From a checkpoint of a small masked image model.
Model: 64-pixel images, encoder arch vit, encoder norm rmsnorm, encoder activation gelu_tanh, encoder patch size [4, 4], encoder width 192, decoder width 128, decoder layers 4.
Data: trained on single toy objects rendered from many sides on busy backdrops, 50862 training examples, 7.7 epochs.
Rows from block 6 of the encoder, named by matrix and row number. Each number is 128 + 32 x the weight over its row's rms, rounded and kept within 0 to 255. All counts start at 0. Numbers have three digits each. After the name is the row's rms in percent of the matrix's.
# fc2: MLP down (encoder.blocks.6.mlp.fc2.weight, 192x1152), inputs 913-995
fc2.101 074:181119131120142158102150160143149100128120129118136093170150126110103091138145049124161089072120136138156135053077131147163130144083117155117133137097114129082109109173103147132156094134134117146133136134106167118150119121111155081125156123111126132
fc2.102 059:161099143109153133157174103198133118131061157093038133143106118146158118127128085125185104187164130156045122105193176104110170165096125102102116158090099092174085089082122166142128128079146113111159140157113146142063115080132147074153152170093113145
fc2.103 059:145067099134126150127160102168100147135140111121108137102137098159166158134100143123153090125191143141118118078114138083098164147155132124104068142136111108193107060191143138145134188062102098154112161155094130134093049070063165148173164153159046080
fc2.104 081:116116145137119109120125085145101131122112112061105085097143087111116048130111053099142104079042106097122100105070104131110115125108115120133147130162115136088110097142124132148124108150131136104114104124107120118076113124144129133091111157096116087
fc2.105 074:144097160119143171128127153182138104138160107128152113128139175128133143128135000120171156147063148119158181067099148078173117121123174110129149119110109125095103087104098122153137133179102102120144148143117141144093090097073154098100162117147081129
fc2.106 049:149102160093152144119095111152155111138120099164187157113147183137154185115153130124188178143165113124168077128148099112147134146098189147131199180100090129146079163124083106149146082174120100144160171163117123116073087141110075119113085162115124094
fc2.107 070:152106142116143142100147168134140110142143115148127155164149169147073155147111038121133064163076127167150167017081164111120133136109162149079113199109115115135101130195109133170158118112117087145163136129075142116142158122101147089115176121125158145
fc2.108 055:154133082098154145105136172105142120132132140187102185160103151125187173099102178078089131169176129150082107130213135144081148141115160175141089147151106122190136054152145130163173119138124100120125136101125130117113139072157168076129144126148112145
fc2.109 063:119158148135134091145131121088120153142122133150136155109109108138101153116115197156123153185189119108127104220175159165106136162100134111156136136128136146156153196056129121120108147158132116114140134151136119158140156155131139110105140127139164121
fc2.110 074:124135191124143115092083132161134147125132141166163153178139129144098177122127178156169181184208162137179119145178136124120130147150127137129177171138141127141106174123132175159139169132141133146137144122152112094152137155147150154143138147144144134
fc2.111 056:169114155131168153125126174167156106149149164146064148217108139137164149122161139134164134188123100191131168069207130150084154114126197177184160169134104101154137101112099117132158092149109076153171153160090145160090112087087169064137135190152108121
fc2.112 059:176084136150146180149168136143128140152077145132108118128088151183118151117171167102118139154182157138109102158185152136144142170111146104151113115159126112172094122094100161137140192130123097115147133183072160156077030121110184173111171117143123141
fc2.113 066:099145144141086126137133116088083138108118132127138135057154121124129143146089066063058088082068155093135135124086147141102086150124121102112085100143145151062118140145159078084095072099121106190112149134122114136117133144077116125148122122120163070
fc2.114 056:144094121163164148144129140130101100133159073118187082196167156138114130131094079104118068043169131099184141083060129147144131145108120113147110056111117118177165093144128125145114134127132134138166093163086176110113127144112139107073125094117098133
fc2.115 064:102201128108119102173122119111125104089134129094161085059099084097156119070134223165099097103069133129136063172139142097138135129127086145108103098148128120150139164114116091076107140169191146106140112084144112166121126137141074215101072156128150131
fc2.116 064:208136093109122149114146129179148092139163139191163103213113133049118149142168044149151165146144145166196130082112127131161116143104120073119156139097143136187169105190129184169182114179145128099142100128153160116184125126158155092152109108083121156
fc2.117 060:146155174133160113129152145158181148161129180192077166190084142149149164101135201148163180216183110171113158151195111107081166125126172118157130145129140126142133150090121140148145078129170128140162177131140157139084108078139127085133137194202108131
fc2.118 070:139108086149141080152097152110082125151107130185092157172087150187099181114115150127099146190186102124105161126159121172118129076131144166109157145138105088113085141127122104102111122117082118118074116173101113105130132156079140091097162070164100139
fc2.119 064:108113149116131112131155097134143128137138141072117014029151110099114066140136115122184112018049115110170110129065133097115054120128113099096164090102127140040130166092097124103108125162132144128126108115147080136092121167105141148133104152089149116
fc2.120 049:125135121109107102125083105136143092132118135106131101103182124130108156143097123147134194077122132076151112214065119167144072106106101129165105081140156144146115079137126085077117133208095167112165114165152083096097181101173114133115125109090169150
fc2.121 056:155112103094113091095123058154147137130084143108111078153117069104127117117140144130145180057155111113158128114140077118018112110175148172176178135136148146146126079125144125138108091186129157104137138150179179110086157129132134110173112169134121101
fc2.122 064:123110116138146138064100146066127124136127124151169193188097170126094143133150161145149115181231127167143109131170154190145126155088135132112137152123149136192139193130153177119118122136119119161156111152129133096127131161139131147126123133140189136
fc2.123 042:124176136108168135097120060100158137158162138170197171111139144055135195132158111107110127120102172125162149083095127123097102181119078103099153162165155148084159163201091165147121165172159140142138166114165152098187146131192174174137120143078121135
fc2.124 085:168121137110164171100142177160162128141143128166126191190112164161135148123165123123165112203159157188129159044192153151118172139130166139115138156136093117115115156174114188152173123115129080173140153156078164118089114084103157120098150159143135125
fc2.125 077:091109123161106102118175111138122114126097140097098091080152138146115092128142005101121070127030151120128148072088138108149114125142120106124124156118143129028086155136115125150101166144127131125137129141082102131105119113110111130104112136113146121
fc2.126 063:102106149120116136094160143157153128123101092062093071062110164134153093118119141150149104105100114136119123142141122097135169131097114151128084122137131125128106075085150093125139079162154093119147153137140153168078107088115081135144134163169083101
fc2.127 070:167129063132141122129141144125147158154165101218166222214100145099136209134128091143099122193217157168174153064153135173151138164122179116173187164111112118214186139179184183107187134123081135160113117156163157159173122113108168123153121155082123076
fc2.128 082:125110133142134115178086114147117162135156138195155188131127118138097192107111207112110162157178117149121170142162110113144135112137157170144161141100119098133151131147131136141135153102131124102176131118094122098142114149106201114121116127124119114
fc2.129 049:129103099145103119107155138141103111100142090140101120112118092156084089146129127093109080162147133138159118113161144148109145130100139174129052090161117122112131040177177132085084136129112102110077124153097137129128105068110117095101133118122100126
fc2.130 054:122178176134117118126126148185186141131117159099094135163105175116118130089168067129188142173118067167100124109174128114140127164126155126181129142170195135121105119088163165175117117140194133119164097129136103162095093113107096141172068145109132098
fc2.131 075:091155113134101058173119127110093090127155155134152104110150119102170120129125055137119166085100121096163082165055095146156099054166118116138163123152136152117191150109126073077106078164129125115115093115160080124133182145125048143148100121114105132
fc2.132 041:124081085113125125114165091174150107122163090139074123117150105088121143122152125123107118101155074153152132132144066046141101118135134083131100102148147109153076072131175114175163125109148103053073113059149150157118084105163106120143118156170095118
fc2.133 076:095207117153083080176131129064105112101103134083168143016151113112172083136100144101075122144112130104086090181118097154141091143145127192152072113138089138090137111098147051061119118096149148125127103074113093135106184116127093166124118137106144108
fc2.134 065:121116147111112140160069153155126133126181110190140192123129131136105200089089167120170184179171099135155157193126137145205106090094132131102183146104152123138098123182123094134087125159113143127139111110090133101137106154117129117105139133147113114
fc2.135 066:111113053106139107066100144083141115101105125137109138170098099098114150117142198136124084143167124189113075156166158108116145180085048150082097132104156143192182119139143159141099123133143121095143112112127111102186156094184119108167151169077159183
fc2.136 059:140135126160159150081155113116180120135096157145066107231105140107056140126160235113088108134215104203150096054141115154098160154115126157115122131103132140195175138179120193143162101162099129100148125157094141153154181092131118040137146171123147162
fc2.137 051:117044138130146139098093133110110143129146099143141136118159177172107144111123187138122176140099184105146128182123177108167139111093128106046149127087108101120076149123102128122155181118097141134138130127113099098144142128091128088094159101164099142
fc2.138 059:120142169125126133167089125134113142119137129155162177111122157146144161106106174123132183126153110092137133179110123122153102113144133087114154147098159111087106158098092105155117143162119120137141130126108082104155126207106109123107142117136135150
fc2.139 062:091192156145108132153175132136105120133118166062129031090149105121158078150168051122161123059073120111114111171067110146150129098113116122121142109143131119076132139085132130118130132109149155146137117101179157171123106122118121181152114131108155108
fc2.140 080:154150123119115151125164155130141128157113146084094060131171120132149095148133071085145089092083168125131150055094118138092137117122092156175109131151129150140133088147104121147161098100115091160106177152108151145082111035135140107146144151109132105
fc2.141 045:132132163132170149106116128156128110161143125097114113073148154148142137130119054121122154100073111097104135080081149093133152124147149128100137153149099103083110145122073130172149171110126107122132132177100125118105136088127127119111165136145062115
fc2.142 125:129137174115118125127066136128121126112121115143134117140135107163155156143112216140190109149190162109178118207167167098151127165116112114149131100110134162163145141137162155134107165094159151103157127105143136081148096140135151176161127134126142120
fc2.143 064:161093185145153149104118191211173131127171118168137157155143130154103149146132054117191095159113128130185176009098129119150137124150154174184124199123074145100090113170134159165179110132143100163138154138124169107120059162110155102094164145155089057
fc2.144 049:094112080140086085118120140102098104090111122121148132128143134129102137129137079135056099130127210114090122135108101100165113101134105121085077132088141133158101127167190109114095108070137154117082112048128091116214175125119096101119122121086139113
fc2.145 081:096133125151094073156099091119103121099093133085105055103149086089117068141105092109158124105057117093141106170069101139079084119129092067143124102125141158086142128092154057064081110143160140119114109112165100106109106117147081138126087121110145069
fc2.146 053:123184135111137174077166126109140064149177136091138037069133137114131114127194136103132191020094173147111115136111147181103127127125125130152181115182167130074171152129089078103130129139112110132074168131137132163121211101205084105139134161135135137
fc2.147 040:140202075072128111114116130139140113094120142086166087114131093104120136140110060104090132069103100149096055121060154090133085114115080137124107084108179161118160184137158087138109068094156109146114138106199086138202092163133088158192118117110172147
fc2.148 058:166145216151132114149096155138117080111123085138138164144134155128109151114119130106181137132113130145151167140114153134151125119127182122107184135083118157113116211113112153135169086142146101155150119142100108104106112111077119125065118107094126115
fc2.149 105:073186100145069070150126092098108146088103142084105068116153070075142067141105105124123096103049089133092082194075100153111097127130090147118104089128156180133161129098143102101103100116154149105128122086159088120109155146145087138168063140080157122
fc2.150 072:115171145127133137150105155136114149145120161180116177227096129133177176111134197125065203160198068158091107192143107150137112110156161162110151118111168115223151134105207103117140116136135153097158106088112126123119171169122125107150107130132144152
fc2.151 064:128152128128088147145106195114163136120155144169127152144113158108144152111162051124145183178108120142120153111099093143163090067156163166114144151128150113074151142112172099119112065136130146120120103090166147137167181189119115076180132107164144107
fc2.152 037:104144102118149143153125125102103112154144144085136081075124155127113081117159077136152142125096135142029088150119130147137110110100164110087130125142100130099105171112092142142139138128130071114135141128117117124100158155122089155090115164144147146
fc2.153 069:113108090162087200136142168126130117108137098149106164169154165136140123139151113098115076172091110170065142105134172136131143140103110222091070175095095092115114117191122139123129090028094097163117149144065141113115161123100135097117137145099124171
fc2.154 034:106104140143062135152098112124095195083128168063147082077140097140121134103123055126141120113097127113050115160107094120146103146142142111172111140155132150140105090087110080113112206118116156103138105108153104130090135183155093194111087131186174076
fc2.155 072:122176154151095116114095115157096132096138138103122059142159045093108100126116138123201110095121096134205158122075131109127098111121115103143178107132155181111160138127124163116117111135149177145113095103158105081101092135134139152166081134095130102
fc2.156 060:153138134136166125118167106163146079118170118094104116100152129149119095114166078109179174085110134095122111065104126131108132129131133138148148152152125105000065108150103170175116150114118095075137154146138122139152130111193135108118152114153121138
fc2.157 058:148066218129145155074147152192151114096193107151237172140116143152115159194113043106097111117110196117192137108112162093135115156097127143106121179143102119094115138240149138169171139130116104154132170132109154146149117116173147142107169139131126088
fc2.158 052:157143090118130162147188107144123122115129172128162163096118137121124132116122107126055101125138110113100149091092135093150115147104119183070119182138129118090102130195125118131105161093129115140133125106104147128149171162145101142106144118123118117
fc2.159 065:151155145172168133160117152154154146135129173187122170164097148112134187122141235119122132154189112154145194158202107130096142128155156156171143155142134125145115122159155137144144118155136136154137150153122125117134146098121150117118119112128097161
fc2.160 055:106182084100106146138173130116116090158139085111125059097123113094174100159158109109099124082119098107087038200082175187142142103082120129115117041107121146149196094061122079108123062127089129076140086110131140155092137056124080127123137115055130141
fc2.161 055:131125121131107118134188082125105142100120130094127094039101138136151082113104101095066052089130146078089049134102124128148126169104085131151114097167132113113096114114081145154115175149164141125150087129080069166129107143162106188138078118136143148
fc2.162 067:110120140159101107184146104150093120128130139072150047046126100142139084138119088132103095078074114046131130153067143083158099116159110078152112107116087123081112061090084064118131162101100160136116120096111107163120102149092131187136106067104073112
fc2.163 052:128116096154148112088146156111076070143129110118085072135143157112129142129166083062097096100124123140158124085115160198092098129155135075099176115139181119160187137092104143135126130123085165120081098125101095156139152103118108139132129103059144112
fc2.164 069:124106111144115100153114134159118146132119108073115074090108152154167116119130162126123152066143047089121056195150062123140156067166114128152134083131116117143126085057144049143122138129106144079136095125109145126114122131110069138096126069154055169
fc2.165 042:154088238121102108123095135139131117129101114137132147064126125152133108117083172089169091164192160104179124100095089120118132129073147173143133168189136128109100104140152148132158067152118109149125127145139141116094105118123109118171105157102121092
fc2.166 054:123161078090111153127113134079156097083114130134158182098152146073112158161139129145105124122122162098059141103135193079152122196144125118088076139124111163082113165182117127140141144115120128164112143076111109087185181110186144181145119128066142116
fc2.167 066:152103159166129093173080142104120130138105163145115195064132106161095158124114162108143118174176136087132145132117117152131117097104132103156160140115110111107087169144117116140084145115128151143114104160095116104118109177086153139060130117153105112
fc2.168 096:146147140109154160113151138124133138162175143186131227173076172121168208151161169136090159170157136169074134104178124145112144142141176144102140181143132106182127150180167176140177109096102085173117155113130144133130169119123140103148155143137121145
fc2.169 064:142087104097156165088092112131091134176136097160174175119101135111116170138108063107158209152123116096138124168111184138172122129096172056035171112083135111118159146086077123156093138140092126119152131137142159120156073154114182128131134106102112157
fc2.170 061:173071109152194188123161165159154137175151142184145186136097179139091204153179175092113149159141090141133193124168150156130158125094179127111122135089109098121124118203106153142135099154104100154159150184073158155146143147124178070119167123151108151
fc2.171 061:132140140125085142119110142167143093081124160125124152191134127142128112144130069127160074189125154178127114109160116125106134143140133109169102141187105166150099121147139200158188151075158151147084127089170102150130154104198069137182122149134173155
fc2.172 090:119140167157105063184090118141117148106102158149117161170116089129066175125095178119140144150167119111168137161142096130152144116098148113164138133129154162136096147139146139135112156146144174108135113095142101085148133172158120143129104134119160138
fc2.173 070:131140123146174181034141112123156127142142127182111154182131138104116152136119142123090116158227164137152113021158157125097152195075101126092124177145160109162168159168107229175176117149119121139136155132116161120149155150145152101142129204085140161
fc2.174 059:178117162117096139130128098213161122142182084157183145143146139111157157142134109117156188158151185091176170135103126110197110125129143079083154103079077119122112108198094135179171110115074123148098157131115142126161107112109115145081141093117053143